Weights of a small autoregressive pixel model.
Model: 16-pixel images, arch transformer_decoder, layers 8, norm layernorm, activation reglu.
Training: muon at rate 0.021, 11400 steps, batches of 128.
Rows from block 4 of a small autoregressive pixel model, named by matrix and row number. Rows with one number belong to one neuron. Each number is 200 + 30 x the weight over its row's rms, rounded and kept within 0 to 999. All counts start at 0.
After each neuron's rows are labels from the 100 images, of 14976, where the neuron reaches its largest size: "top examples" is what is common among them. Only what is clearly more common there than usual is listed. The data: flat shapes of many kinds, plain or patterned, on busy backdrops.
# gate: MLP gate (model.blocks.4.mlp.gate.weight, 672x256), inputs 172-255
# fc1: MLP up (model.blocks.4.mlp.fc1.weight, 672x256), inputs 172-255
# fc2: MLP down (model.blocks.4.mlp.fc2.weight, 256x672, transposed), outputs 172-255

gate.71,226,206,189,236,280,187,211,125,204,193,231,181,146,207,167,194,198,156,201,151,226,191,205,233,228,210,175,209,204,173,187,168,134,216,185,185,201,178,238,225,237,162,204,257,183,198,216,164,213,189,211,209,193,157,162,173,186,201,208,208,289,221,191,213,217,213,206,228,206,189,168,188,173,188,171,179,213,210,187,220,258,184,168,191
fc1.71,205,173,197,198,181,203,130,262,187,242,253,190,219,199,178,183,183,203,173,212,162,177,254,148,174,201,241,138,205,171,164,267,191,158,205,245,230,193,199,175,171,208,152,224,179,207,242,154,222,210,205,179,145,135,196,209,192,199,174,179,234,181,166,204,234,261,156,227,209,184,195,212,160,197,204,232,181,231,191,181,183,197,279,188
fc2.71,225,173,219,249,161,233,191,170,182,226,207,215,194,285,240,214,188,211,240,163,255,203,228,203,129,144,216,203,194,239,239,178,179,186,196,182,228,221,147,147,172,183,208,225,194,196,223,203,152,196,243,252,240,191,192,200,217,167,185,226,198,210,169,250,177,201,198,212,256,195,145,181,262,165,223,211,184,150,175,264,223,173,151,226
top examples: teal shape; its colour: teal

gate.196,185,195,195,248,209,204,255,247,158,206,236,239,190,138,152,172,221,195,225,211,213,201,179,185,214,160,210,163,215,132,207,188,199,196,199,144,204,215,149,239,242,202,183,246,250,161,201,183,232,220,178,147,212,181,238,200,233,152,223,199,183,192,285,243,232,204,155,243,167,187,258,178,212,252,246,177,241,133,249,155,175,162,192,247
fc1.196,223,196,214,248,165,265,217,161,199,161,262,216,203,172,197,185,210,308,221,172,178,207,163,225,228,239,210,153,207,224,174,187,234,180,199,204,242,233,163,228,196,178,181,188,186,212,226,234,231,186,176,225,181,172,200,211,171,181,194,177,180,209,161,195,188,225,169,167,171,239,195,206,181,226,236,148,166,179,237,165,231,192,219,160
fc2.196,203,216,192,193,216,188,278,228,273,181,219,214,172,245,191,181,204,215,148,219,203,191,172,178,136,234,158,214,205,165,240,182,215,179,199,193,229,235,150,201,202,165,220,232,165,184,184,182,216,148,181,156,257,191,183,211,192,218,203,179,200,235,201,170,220,244,182,157,275,242,157,158,207,204,155,156,193,196,241,199,196,187,191,232
top examples: white shape; its colour: white

gate.24,227,219,234,164,210,178,202,154,230,222,243,210,187,179,197,218,187,139,219,172,169,237,211,180,209,223,177,191,169,213,217,206,219,204,231,196,165,209,206,226,159,196,161,299,259,129,236,178,267,218,243,227,211,246,143,195,162,203,236,184,210,194,241,188,182,211,256,214,202,194,161,160,238,187,175,195,245,116,118,207,208,184,226,160
fc1.24,200,204,205,185,168,190,221,216,187,187,188,218,182,167,215,252,226,220,227,175,180,178,245,174,250,183,185,179,221,190,191,211,189,224,170,228,180,170,205,180,256,187,208,184,204,123,183,173,227,238,177,211,210,177,236,220,221,178,162,174,222,240,205,210,212,254,236,235,235,223,211,156,213,152,161,185,184,204,213,209,161,218,167,162
fc2.24,249,201,194,194,221,208,210,210,245,215,218,159,179,265,185,141,184,190,222,201,256,239,194,219,150,223,221,165,232,125,168,230,276,197,203,200,171,182,156,218,202,207,193,287,149,195,210,179,197,134,181,147,161,236,230,221,216,182,173,243,178,248,140,191,225,236,231,181,171,196,241,213,226,232,200,167,222,256,216,190,242,169,237,156
top examples: teal shape

gate.389,247,215,200,188,186,204,190,187,211,162,253,224,169,253,159,141,222,181,226,208,235,195,186,234,215,236,175,184,210,213,173,232,223,203,228,161,199,128,232,205,183,194,208,214,211,201,239,199,169,224,167,223,220,175,177,234,180,202,235,212,254,205,180,215,225,208,200,236,214,145,175,165,234,194,266,195,177,232,184,223,169,198,226,179
fc1.389,184,253,227,150,203,230,221,212,207,226,209,216,212,237,195,191,223,163,167,237,185,177,175,223,153,278,121,244,183,220,207,149,197,220,182,177,160,184,228,241,228,199,218,206,278,216,190,231,192,209,176,255,198,174,159,199,234,206,251,267,206,208,184,182,208,259,170,193,188,248,197,187,217,182,157,187,186,158,258,154,206,172,230,174
fc2.389,184,220,186,248,217,166,213,228,199,210,213,254,187,171,230,206,172,193,208,203,226,185,254,199,139,177,200,242,180,191,138,205,196,242,233,266,227,196,182,166,260,203,194,189,166,259,159,177,187,192,219,201,210,187,170,202,238,209,221,144,247,155,222,249,229,193,117,180,204,188,195,247,219,142,206,142,201,148,208,215,167,243,193,205
top examples: teal shape; its colour: teal

gate.495,209,174,236,181,197,229,201,179,182,260,191,181,222,150,187,164,194,154,232,193,189,145,209,183,190,163,267,169,216,181,220,237,208,206,241,185,202,230,169,194,199,178,188,192,161,258,208,170,185,209,262,148,181,225,227,174,216,239,254,206,233,156,264,208,209,234,219,198,183,166,242,200,169,261,237,186,177,224,196,154,204,188,164,253
fc1.495,197,158,141,201,158,209,180,174,173,197,248,132,215,200,231,246,173,194,177,209,183,235,166,194,161,163,250,207,170,217,179,191,195,212,220,197,214,180,207,150,176,206,149,205,187,186,244,219,199,204,193,141,173,213,282,214,215,268,232,193,159,209,248,225,200,176,227,218,228,183,264,188,192,161,187,251,235,215,209,209,145,146,213,225
fc2.495,184,226,226,167,196,190,245,190,237,191,223,246,259,184,168,205,200,185,198,167,188,166,197,137,174,229,179,182,274,243,173,206,225,165,201,248,156,178,131,203,202,199,191,213,151,177,172,156,259,272,190,200,208,201,197,181,160,185,156,215,199,190,223,270,204,247,244,227,173,257,175,187,194,228,260,197,199,170,145,182,221,193,197,203
top examples: black shape; its colour: black

gate.420,176,209,124,172,217,179,168,239,225,220,211,155,258,185,179,178,212,165,197,218,204,271,213,196,206,180,209,172,237,198,198,239,213,200,160,208,227,261,189,174,231,190,194,208,227,229,211,234,183,198,236,209,234,244,247,176,190,206,223,216,223,182,197,196,245,179,199,166,185,248,229,202,183,192,215,172,194,205,155,211,178,170,174,201
fc1.420,196,259,200,166,212,192,261,201,136,258,135,206,247,165,200,144,194,236,271,232,167,200,163,235,196,259,173,227,207,219,205,196,169,214,234,168,193,174,203,203,230,183,174,189,225,212,218,239,151,149,212,204,258,238,180,236,172,200,199,204,137,198,193,209,181,194,200,200,195,201,216,159,216,218,201,194,138,190,176,188,156,207,216,271
fc2.420,216,219,239,189,217,172,202,232,213,189,215,149,204,174,179,248,197,178,192,190,179,164,223,151,232,123,175,240,182,167,218,228,227,185,230,275,189,197,155,174,204,202,162,194,194,220,155,181,179,237,187,193,179,162,199,182,160,212,239,223,207,214,232,184,177,159,246,205,221,198,242,218,259,203,229,171,243,124,220,216,212,199,200,195
top examples: teal shape; its colour: teal

gate.484,261,252,215,240,184,191,192,188,210,145,203,245,198,188,224,137,200,183,149,156,248,165,226,164,197,237,258,242,214,189,259,204,218,203,191,251,206,211,207,196,152,225,198,178,233,177,172,237,209,212,168,219,212,210,165,148,182,142,213,216,164,216,166,221,179,209,163,225,294,163,221,174,205,259,188,166,137,183,183,187,217,239,239,261
fc1.484,228,179,227,241,260,220,199,186,184,151,166,186,200,228,188,296,198,181,149,216,273,202,208,155,172,169,213,216,141,192,183,219,206,179,277,227,172,185,239,224,178,196,152,171,165,187,247,179,229,226,217,263,171,239,197,162,170,139,220,167,206,128,184,146,157,233,253,170,174,199,251,207,219,208,192,278,220,201,224,170,185,216,126,187
fc2.484,183,190,194,164,233,211,203,250,200,222,207,161,215,219,200,186,220,176,259,190,157,217,216,231,202,202,187,169,240,224,178,181,174,179,150,241,210,197,200,228,222,156,149,191,227,166,207,199,197,176,230,166,261,182,239,227,204,214,199,226,204,237,183,248,180,184,142,206,150,167,143,144,187,249,190,274,182,220,219,218,217,201,195,172
top examples: teal shape; its colour: teal

gate.442,225,189,205,229,240,186,205,233,175,193,133,255,190,197,169,255,207,242,154,192,194,231,256,189,233,173,151,180,213,223,244,228,185,197,225,166,206,227,228,207,220,186,216,220,206,150,208,192,216,190,240,238,221,191,172,242,215,196,175,205,217,189,222,172,180,218,217,269,194,188,234,189,197,192,246,195,222,174,183,166,205,224,176,182
fc1.442,206,166,241,158,224,183,191,184,217,203,212,192,177,200,240,195,168,165,229,218,172,214,200,212,153,182,244,166,206,217,220,207,221,157,254,209,227,205,198,218,242,179,188,217,202,201,193,150,216,231,206,200,222,180,203,246,179,201,183,193,177,208,196,210,212,257,148,232,200,208,229,169,239,159,229,228,229,186,218,154,241,208,173,191
fc2.442,233,210,177,158,231,175,162,181,170,193,153,187,209,235,213,177,191,228,185,137,202,262,237,187,197,172,239,176,265,208,217,182,221,271,204,169,167,211,104,177,148,184,203,211,186,212,199,231,191,180,172,224,187,201,182,196,225,190,199,170,165,165,172,239,151,239,190,157,175,158,165,235,173,205,233,233,199,246,242,171,186,240,189,171
top examples: white shape

gate.286,157,186,202,208,159,213,215,243,224,213,221,242,199,208,165,142,170,183,195,178,138,182,184,232,162,222,161,211,209,123,205,238,183,233,143,188,245,208,205,216,221,247,224,191,211,164,173,255,167,225,205,227,213,278,216,215,195,221,173,167,250,153,222,203,167,203,175,218,219,216,175,204,227,180,261,211,199,160,222,166,196,190,236,178
fc1.286,214,188,197,233,249,244,187,234,205,256,237,159,194,161,228,213,202,164,208,255,194,181,230,155,229,207,233,161,256,198,230,207,200,211,219,211,180,175,170,203,202,238,225,231,197,224,170,185,205,166,202,246,263,151,237,190,243,201,226,198,231,169,140,210,191,223,172,181,168,127,156,208,163,230,222,194,222,268,210,166,226,176,212,172
fc2.286,254,182,200,201,186,201,256,250,225,156,203,206,197,163,163,169,212,194,225,228,215,236,156,237,171,209,176,192,224,201,189,194,180,222,200,194,205,221,231,221,179,149,191,228,240,201,144,211,204,251,147,169,214,198,156,183,171,196,239,196,141,302,234,162,203,247,167,201,198,133,235,170,218,235,213,203,155,111,245,205,230,254,190,269
top examples: yellow shape; its colour: yellow

gate.114,156,202,157,154,189,172,201,180,215,195,228,136,171,224,225,194,209,188,161,242,209,242,182,187,176,173,183,164,180,217,223,193,181,198,189,172,202,200,185,204,218,219,162,193,162,160,229,178,169,211,163,172,192,129,230,247,204,231,186,237,218,186,197,208,172,184,209,233,194,192,209,159,143,229,247,174,236,223,237,213,241,232,242,180
fc1.114,209,195,207,157,177,187,195,197,202,242,186,204,211,147,135,192,146,154,186,171,178,223,235,208,173,222,179,229,142,235,233,241,183,191,195,191,198,202,234,208,224,202,234,179,202,182,144,217,217,211,273,229,208,203,219,162,171,223,207,230,148,225,222,188,184,204,240,159,254,188,248,202,144,262,201,197,200,156,202,211,209,200,138,227
fc2.114,183,182,196,172,237,201,192,210,201,167,187,107,199,208,208,236,175,167,175,141,204,163,205,178,192,251,210,204,167,187,211,219,130,249,192,225,197,217,236,222,165,187,170,188,166,132,168,208,186,198,204,205,215,175,234,211,234,184,196,195,177,172,147,237,209,186,192,245,227,192,269,229,236,148,216,229,201,210,223,189,198,240,204,178
top examples: black shape; its colour: black

gate.275,246,213,225,177,190,265,164,174,219,201,244,249,215,182,215,191,218,170,195,215,239,133,228,231,247,174,189,208,142,160,193,204,207,206,215,184,187,197,199,222,201,211,149,190,185,226,266,171,151,203,139,177,179,186,158,188,189,198,175,184,218,207,211,216,246,245,208,244,213,235,207,202,164,225,249,202,168,159,174,181,182,271,114,226
fc1.275,148,223,198,163,222,202,194,235,166,186,174,184,230,192,239,165,125,199,208,188,189,214,263,170,217,168,222,183,206,227,201,207,199,177,180,205,213,194,189,135,244,220,148,238,229,182,194,170,251,243,184,230,190,160,216,170,189,160,188,206,198,242,162,211,199,228,158,175,208,197,225,214,186,155,223,215,209,186,200,206,194,252,110,179
fc2.275,226,239,252,181,196,177,221,178,233,184,216,186,210,211,213,189,238,224,201,171,216,212,172,178,219,195,210,264,208,177,182,253,133,200,152,197,210,172,203,249,212,193,195,226,233,261,199,209,223,252,134,110,202,211,152,200,143,240,228,172,141,249,194,230,178,179,184,218,178,171,221,197,191,228,223,196,233,184,188,202,179,236,189,232
top examples: yellow shape; its colour: yellow

gate.155,242,176,185,205,175,127,263,190,189,190,193,217,189,187,167,181,171,210,143,208,168,236,188,203,230,228,159,219,136,216,156,209,217,171,193,181,202,173,203,203,160,187,189,187,166,148,189,199,220,228,131,213,191,255,206,158,212,172,174,164,213,217,191,260,156,163,175,217,257,156,232,185,188,233,214,211,168,178,206,183,139,217,229,133
fc1.155,195,222,205,183,167,297,241,253,178,187,192,195,250,224,178,214,152,182,221,162,226,206,191,172,221,211,257,189,184,178,220,171,213,152,213,176,215,202,223,201,183,179,218,234,217,175,198,153,155,209,210,184,205,225,202,176,171,266,185,210,223,240,199,187,185,174,239,212,126,150,221,126,190,201,253,178,199,261,213,206,216,176,165,208
fc2.155,191,211,187,243,213,162,202,166,214,219,181,197,169,193,139,181,226,244,267,211,198,200,179,191,209,167,201,208,203,274,174,240,193,202,184,186,225,234,205,235,235,222,215,231,228,226,170,158,204,220,231,202,209,213,162,167,224,154,178,189,195,181,235,224,222,168,192,196,217,162,192,152,207,180,201,190,177,180,235,189,227,210,241,166
top examples: yellow shape

gate.472,225,207,193,226,198,236,161,196,215,211,173,238,212,206,201,193,229,185,173,140,231,219,245,224,190,202,188,186,222,171,147,158,164,158,206,231,189,238,160,205,176,212,157,121,208,187,236,162,196,210,213,199,191,215,177,246,221,179,193,244,181,208,204,158,218,178,143,181,184,236,195,199,183,217,183,212,210,194,181,237,227,228,173,222
fc1.472,185,218,174,147,169,212,133,223,182,256,242,234,230,260,176,191,173,201,177,221,226,194,212,217,233,181,187,213,194,201,179,172,149,170,181,175,175,181,212,247,154,175,193,176,180,178,199,171,177,243,219,174,192,203,191,171,216,172,172,216,226,214,154,173,216,216,254,192,175,155,249,220,211,178,196,219,270,174,159,214,215,208,169,195
fc2.472,227,170,184,213,230,214,219,227,223,182,220,208,220,191,181,182,175,161,146,194,173,202,175,215,204,248,157,184,216,178,210,145,204,208,245,197,233,178,204,217,246,234,185,144,208,183,226,248,210,183,223,151,163,220,218,223,161,201,193,268,214,213,184,201,202,192,183,188,205,198,176,236,204,191,187,177,203,193,204,260,195,217,132,227
top examples: white shape; its colour: white

gate.412,227,208,171,205,192,183,259,248,159,177,242,146,201,198,229,203,185,167,202,183,219,260,182,171,195,140,192,180,216,205,195,208,155,181,231,230,186,163,210,260,134,236,198,247,200,207,180,229,215,198,197,226,185,181,227,261,207,244,218,148,208,220,227,185,252,202,161,181,204,223,158,150,176,228,138,210,166,170,213,256,184,176,235,221
fc1.412,190,179,173,209,158,188,164,184,233,149,209,233,210,212,267,177,223,249,222,214,164,202,246,186,239,167,229,184,185,195,201,160,168,248,169,209,209,190,215,180,232,284,188,238,143,156,216,148,215,238,193,195,203,221,210,141,189,204,186,134,213,179,204,209,154,194,190,203,230,212,242,227,214,227,225,218,230,211,242,184,141,246,155,183
fc2.412,185,192,166,216,171,190,151,178,199,245,195,207,214,225,196,242,184,160,205,245,234,181,197,164,193,209,182,181,198,170,167,221,180,194,153,227,198,201,189,215,226,140,208,205,231,183,160,218,129,225,191,203,202,122,206,161,189,150,209,240,187,201,188,161,180,142,225,159,189,182,228,245,153,170,210,182,218,180,218,121,265,189,213,197
top examples: its colour: black

gate.396,207,208,186,167,205,161,192,156,196,218,227,166,169,210,165,210,179,206,283,198,229,225,239,206,203,219,202,164,177,192,179,186,226,171,202,176,226,184,223,198,225,125,219,190,181,232,173,173,206,202,219,183,200,226,176,221,204,215,241,176,203,134,155,185,221,201,206,198,192,217,195,172,236,191,262,213,280,199,185,133,179,191,189,208
fc1.396,227,191,207,169,217,193,181,182,189,181,203,205,229,193,161,164,176,230,191,201,193,190,234,167,199,208,152,157,191,162,177,197,187,213,245,250,217,168,195,240,218,152,229,246,191,207,162,228,146,190,154,247,175,216,231,188,189,207,150,212,206,181,217,229,170,275,184,179,210,240,172,205,220,203,229,166,158,186,245,188,208,201,190,221
fc2.396,219,219,172,156,213,194,199,202,214,222,172,225,225,225,214,245,248,212,221,197,199,130,158,207,210,174,223,138,169,235,205,184,163,195,244,180,182,186,159,216,218,207,217,193,215,189,264,201,234,226,223,120,201,212,182,198,230,219,205,212,166,214,233,180,179,249,191,221,220,165,172,199,252,143,249,169,204,156,187,217,202,239,205,194
top examples: white shape

gate.292,216,227,187,257,250,207,165,171,170,192,218,197,207,150,262,232,201,170,165,241,192,185,201,209,196,143,210,182,190,191,182,185,216,197,213,231,249,194,218,147,131,201,172,179,200,211,207,238,215,177,197,226,183,163,252,222,202,184,209,186,220,229,230,229,206,213,249,189,172,233,179,212,232,154,192,235,196,206,167,187,217,248,151,206
fc1.292,219,143,180,192,180,240,192,193,177,256,183,176,170,235,239,206,191,187,125,185,195,217,211,146,253,185,215,175,198,235,243,239,169,216,223,170,220,210,203,268,226,265,182,201,253,151,159,204,227,235,195,152,220,183,207,201,215,193,184,196,228,237,219,218,225,216,160,203,153,260,193,201,197,217,217,149,241,148,175,227,228,135,225,114
fc2.292,242,237,140,252,185,198,189,191,137,244,225,240,262,157,174,196,224,167,229,215,134,210,220,198,237,243,251,243,144,188,220,226,209,199,190,259,154,136,181,204,194,218,158,227,183,174,220,215,225,203,263,229,181,209,196,173,183,199,208,211,245,194,226,186,252,164,239,185,212,187,257,148,166,207,234,197,241,198,206,184,215,199,197,174
top examples: yellow shape; its colour: yellow

gate.451,201,219,208,287,147,225,270,156,191,187,172,148,257,193,192,152,260,179,212,207,195,180,231,244,227,187,246,220,207,167,183,191,211,233,178,161,181,185,214,222,273,193,216,271,195,228,182,218,217,158,222,160,189,209,191,241,199,200,233,166,221,187,232,193,232,239,175,201,215,226,165,213,156,229,262,195,256,194,227,169,248,184,206,216
fc1.451,176,215,209,223,173,200,202,216,229,184,214,169,154,238,196,220,223,206,225,128,205,165,205,234,216,207,210,240,188,183,150,183,192,232,252,178,211,209,212,172,178,143,197,231,190,223,204,200,205,145,196,198,168,186,212,214,202,256,199,183,194,187,261,214,174,227,169,203,199,192,114,196,199,211,240,205,155,211,174,224,208,198,208,228
fc2.451,176,177,175,203,240,196,159,211,192,250,229,226,213,205,251,247,165,203,235,204,206,244,186,200,234,221,206,161,202,227,230,183,242,252,195,239,255,196,208,144,180,231,246,165,203,172,230,276,187,212,233,193,198,207,242,163,148,189,233,225,244,234,157,201,197,209,255,184,230,177,190,194,194,207,135,179,218,297,204,197,197,178,198,178
top examples: teal shape; its colour: teal

gate.641,203,172,202,213,224,202,147,206,198,164,188,186,147,281,199,195,179,218,143,156,170,188,186,216,185,217,153,208,207,185,188,212,212,236,238,173,194,200,171,187,223,159,157,192,192,234,199,155,191,238,237,246,191,175,244,223,187,183,189,178,222,259,256,202,190,187,223,134,251,179,133,174,182,225,201,179,149,207,245,193,189,255,181,198
fc1.641,210,145,191,187,191,175,199,233,186,233,216,245,217,219,224,226,210,233,166,189,188,181,152,209,166,212,204,137,190,229,258,222,231,148,219,208,242,237,159,189,187,200,235,273,206,202,202,185,206,205,255,202,225,218,185,188,202,127,174,204,212,198,185,194,184,199,205,235,211,212,199,196,201,197,202,198,165,220,237,202,150,197,231,269
fc2.641,193,199,199,204,221,251,234,250,176,205,196,217,180,178,163,223,192,191,237,159,216,200,166,174,199,217,233,141,120,226,181,223,229,204,178,243,164,220,201,188,181,158,221,179,180,224,199,186,206,204,155,208,184,206,236,167,179,271,200,184,200,178,240,233,191,174,238,221,166,235,165,199,217,171,174,200,133,255,190,253,286,232,174,228
top examples: yellow shape; its colour: yellow

gate.326,212,194,219,270,179,177,178,190,174,195,238,231,168,190,233,181,208,197,187,212,197,165,173,134,180,224,167,150,187,181,202,166,203,205,212,222,185,106,212,229,184,165,199,213,197,228,271,242,216,223,219,220,154,242,195,171,233,203,266,174,220,184,189,201,265,146,183,210,252,227,244,156,219,242,180,247,204,202,143,186,186,177,178,232
fc1.326,250,235,215,161,174,205,211,202,260,226,180,164,208,220,157,231,224,190,220,149,194,236,158,244,261,203,218,219,228,202,164,248,165,229,205,179,175,165,227,214,207,183,247,208,186,217,179,172,203,170,183,231,262,180,230,192,209,212,160,237,203,192,191,214,126,238,229,205,229,220,202,230,233,250,219,152,166,190,219,139,210,206,201,136
fc2.326,267,210,204,201,222,230,225,177,168,163,213,209,222,256,252,196,215,226,201,245,252,216,221,177,186,189,190,178,156,157,173,234,228,153,199,224,178,231,200,219,199,187,171,221,211,173,204,273,234,176,183,184,198,188,187,189,216,214,188,160,218,141,178,207,254,167,202,210,225,228,171,214,212,169,195,231,217,188,224,228,216,270,243,246
top examples: white shape; its colour: white

gate.424,183,150,179,202,242,209,175,174,233,216,211,121,167,186,172,205,174,210,177,188,205,177,118,222,230,272,176,175,183,178,197,219,232,175,196,172,195,152,240,193,224,213,189,231,157,187,224,227,243,201,198,155,208,190,277,158,207,229,188,166,177,222,176,223,234,220,205,193,195,221,196,164,208,200,228,191,214,188,204,177,241,186,189,208
fc1.424,246,218,208,190,178,197,221,253,208,131,224,249,196,124,145,163,206,217,213,277,150,170,197,245,144,242,249,200,183,221,195,205,113,283,207,189,199,223,256,171,195,215,214,204,204,214,160,214,208,174,137,239,191,194,193,225,198,220,172,227,192,187,199,233,221,257,180,210,183,271,259,188,157,195,180,168,179,229,239,196,197,196,168,235
fc2.424,251,153,239,257,217,175,206,175,223,209,209,165,237,243,222,145,182,157,125,190,231,221,188,235,173,245,204,213,205,147,251,205,237,237,152,200,240,207,213,178,182,161,198,137,259,224,194,217,200,214,167,211,267,210,245,175,196,202,218,180,156,166,230,173,187,195,184,135,228,214,204,186,212,216,225,193,169,174,199,174,227,199,240,184
top examples: black shape; ring; its colour: black; largest shape: ring

gate.647,254,182,162,199,192,197,238,197,207,205,220,222,282,184,175,169,198,205,186,215,172,200,163,234,195,199,220,213,182,192,178,208,260,232,205,143,249,186,158,228,219,232,179,146,175,194,222,207,243,235,190,125,270,169,224,236,209,212,173,191,209,176,193,171,168,241,214,104,223,190,177,220,199,179,221,193,194,226,227,198,247,200,197,198
fc1.647,183,254,202,141,228,204,200,173,162,207,152,185,190,226,203,209,207,232,169,178,196,205,211,221,249,229,178,213,168,215,158,181,276,204,188,180,178,171,209,138,208,212,201,170,191,165,185,234,228,198,181,158,218,208,200,211,215,243,193,214,216,173,164,234,156,204,135,167,193,196,204,219,177,208,227,247,239,209,167,199,192,208,202,256
fc2.647,219,214,177,161,222,223,177,172,228,178,189,209,155,205,245,185,197,174,193,187,203,170,209,209,169,209,150,195,180,141,261,215,203,214,176,265,208,233,234,171,216,168,181,226,235,215,256,186,156,228,178,205,144,222,190,211,179,186,238,205,190,206,213,185,239,230,205,200,206,234,201,167,253,230,213,191,235,174,203,178,191,162,166,210
top examples: its colour: black

gate.397,202,175,184,240,187,192,232,216,219,217,138,196,184,207,212,177,234,189,226,233,199,242,220,116,173,200,195,220,141,189,190,202,267,213,203,208,235,188,203,209,219,229,154,192,234,182,213,188,182,192,180,198,135,223,215,161,129,166,236,226,205,139,209,194,168,200,222,233,226,223,174,191,206,193,224,181,247,177,210,249,212,296,244,170
fc1.397,236,198,231,190,218,182,125,247,179,215,137,245,216,248,226,247,199,189,175,210,166,231,158,203,231,127,225,223,227,202,238,202,168,187,192,148,163,177,210,185,230,221,174,175,184,187,224,213,167,221,196,186,162,229,201,197,214,213,199,258,222,168,215,191,158,238,198,221,175,212,169,193,153,195,233,219,210,151,217,200,172,282,203,174
fc2.397,171,206,243,187,219,223,177,224,184,191,219,122,191,207,174,189,180,171,204,132,238,158,192,185,199,221,207,198,198,244,186,180,207,177,169,148,212,242,208,209,181,135,202,243,206,201,198,177,211,211,220,213,209,168,228,194,224,212,269,179,160,238,146,231,179,120,218,194,108,238,203,249,194,181,199,244,191,220,236,223,225,217,262,145
top examples: yellow shape

gate.135,220,164,166,215,187,271,202,196,224,191,199,168,174,174,191,250,197,214,207,137,157,219,195,197,186,161,175,214,141,244,218,208,202,200,225,207,179,181,175,191,210,197,163,258,227,196,243,148,160,229,183,246,159,242,227,209,199,238,194,183,201,132,214,221,203,174,231,164,189,159,206,191,182,144,245,223,250,227,205,164,227,206,196,257
fc1.135,195,207,238,208,218,221,196,202,172,168,185,206,193,195,214,166,159,186,176,160,228,175,165,229,127,215,172,223,216,265,180,196,195,195,213,171,214,181,212,235,229,178,218,210,189,207,181,210,270,199,205,188,167,243,222,197,183,241,254,195,143,207,243,224,288,213,183,163,272,203,235,234,159,249,184,201,236,229,205,185,232,214,221,201
fc2.135,198,173,228,201,221,144,208,238,180,222,161,180,174,197,197,232,251,174,179,193,140,215,242,207,236,166,224,249,213,227,173,202,183,174,169,210,172,233,220,203,194,220,212,205,271,227,166,212,226,186,185,198,182,213,232,174,128,161,202,214,216,193,168,263,157,236,191,228,157,142,255,187,193,137,184,187,233,203,220,207,173,215,185,225
top examples: teal shape; its colour: teal

gate.279,228,239,219,241,204,181,231,193,189,218,159,209,130,191,189,192,175,214,189,183,172,204,189,237,238,172,171,192,137,219,183,241,217,177,191,221,186,196,183,202,210,218,204,185,229,234,190,178,246,138,156,174,195,159,166,262,179,146,187,212,172,167,156,214,237,237,161,175,167,250,263,205,245,175,190,204,225,190,216,201,200,229,191,201
fc1.279,122,189,173,222,158,174,197,172,150,220,262,200,192,170,209,207,203,226,191,162,194,219,200,235,214,210,200,207,180,217,160,146,254,222,273,161,231,201,220,188,225,212,233,191,180,187,168,161,241,219,192,233,199,172,184,205,179,227,179,185,216,225,178,229,212,153,176,173,194,136,210,218,184,189,212,156,182,202,245,218,166,209,214,205
fc2.279,210,215,216,194,197,185,227,229,203,195,219,208,231,175,232,185,236,246,137,228,155,237,208,185,235,203,191,204,218,223,197,203,163,246,187,205,176,183,194,198,201,254,206,219,140,202,210,127,154,260,205,263,203,197,221,194,177,156,192,206,131,178,238,141,191,161,206,194,189,157,213,214,223,154,250,190,234,227,230,202,215,204,203,275
top examples: yellow shape

gate.72,185,171,222,166,201,228,201,241,177,155,133,192,218,237,193,223,184,214,185,192,104,229,211,165,191,221,127,236,235,173,237,210,195,244,158,228,166,209,185,178,222,192,127,265,225,243,204,236,147,199,235,247,210,185,160,239,216,171,268,209,190,206,185,244,183,190,223,168,252,207,215,162,199,204,176,197,185,203,205,193,189,218,223,173
fc1.72,251,208,231,152,235,165,223,179,169,226,244,233,255,171,199,232,222,198,217,187,178,148,185,216,166,123,283,191,227,220,191,182,199,125,229,243,196,227,199,180,148,163,234,180,206,237,150,213,191,176,231,180,175,186,161,154,208,218,163,154,205,201,187,198,185,171,199,237,165,228,240,227,201,165,202,169,205,184,200,230,217,230,200,144
fc2.72,181,196,192,199,173,162,208,171,206,197,198,130,177,196,260,226,185,208,183,234,218,186,199,196,199,209,210,171,165,232,203,206,121,181,204,186,218,206,209,181,207,208,193,199,231,221,175,188,156,178,162,226,219,265,177,258,260,205,132,173,148,206,186,185,217,207,233,214,211,170,218,205,163,162,228,221,139,253,197,185,234,174,195,175
top examples: flower; star; largest shape: flower; largest shape: star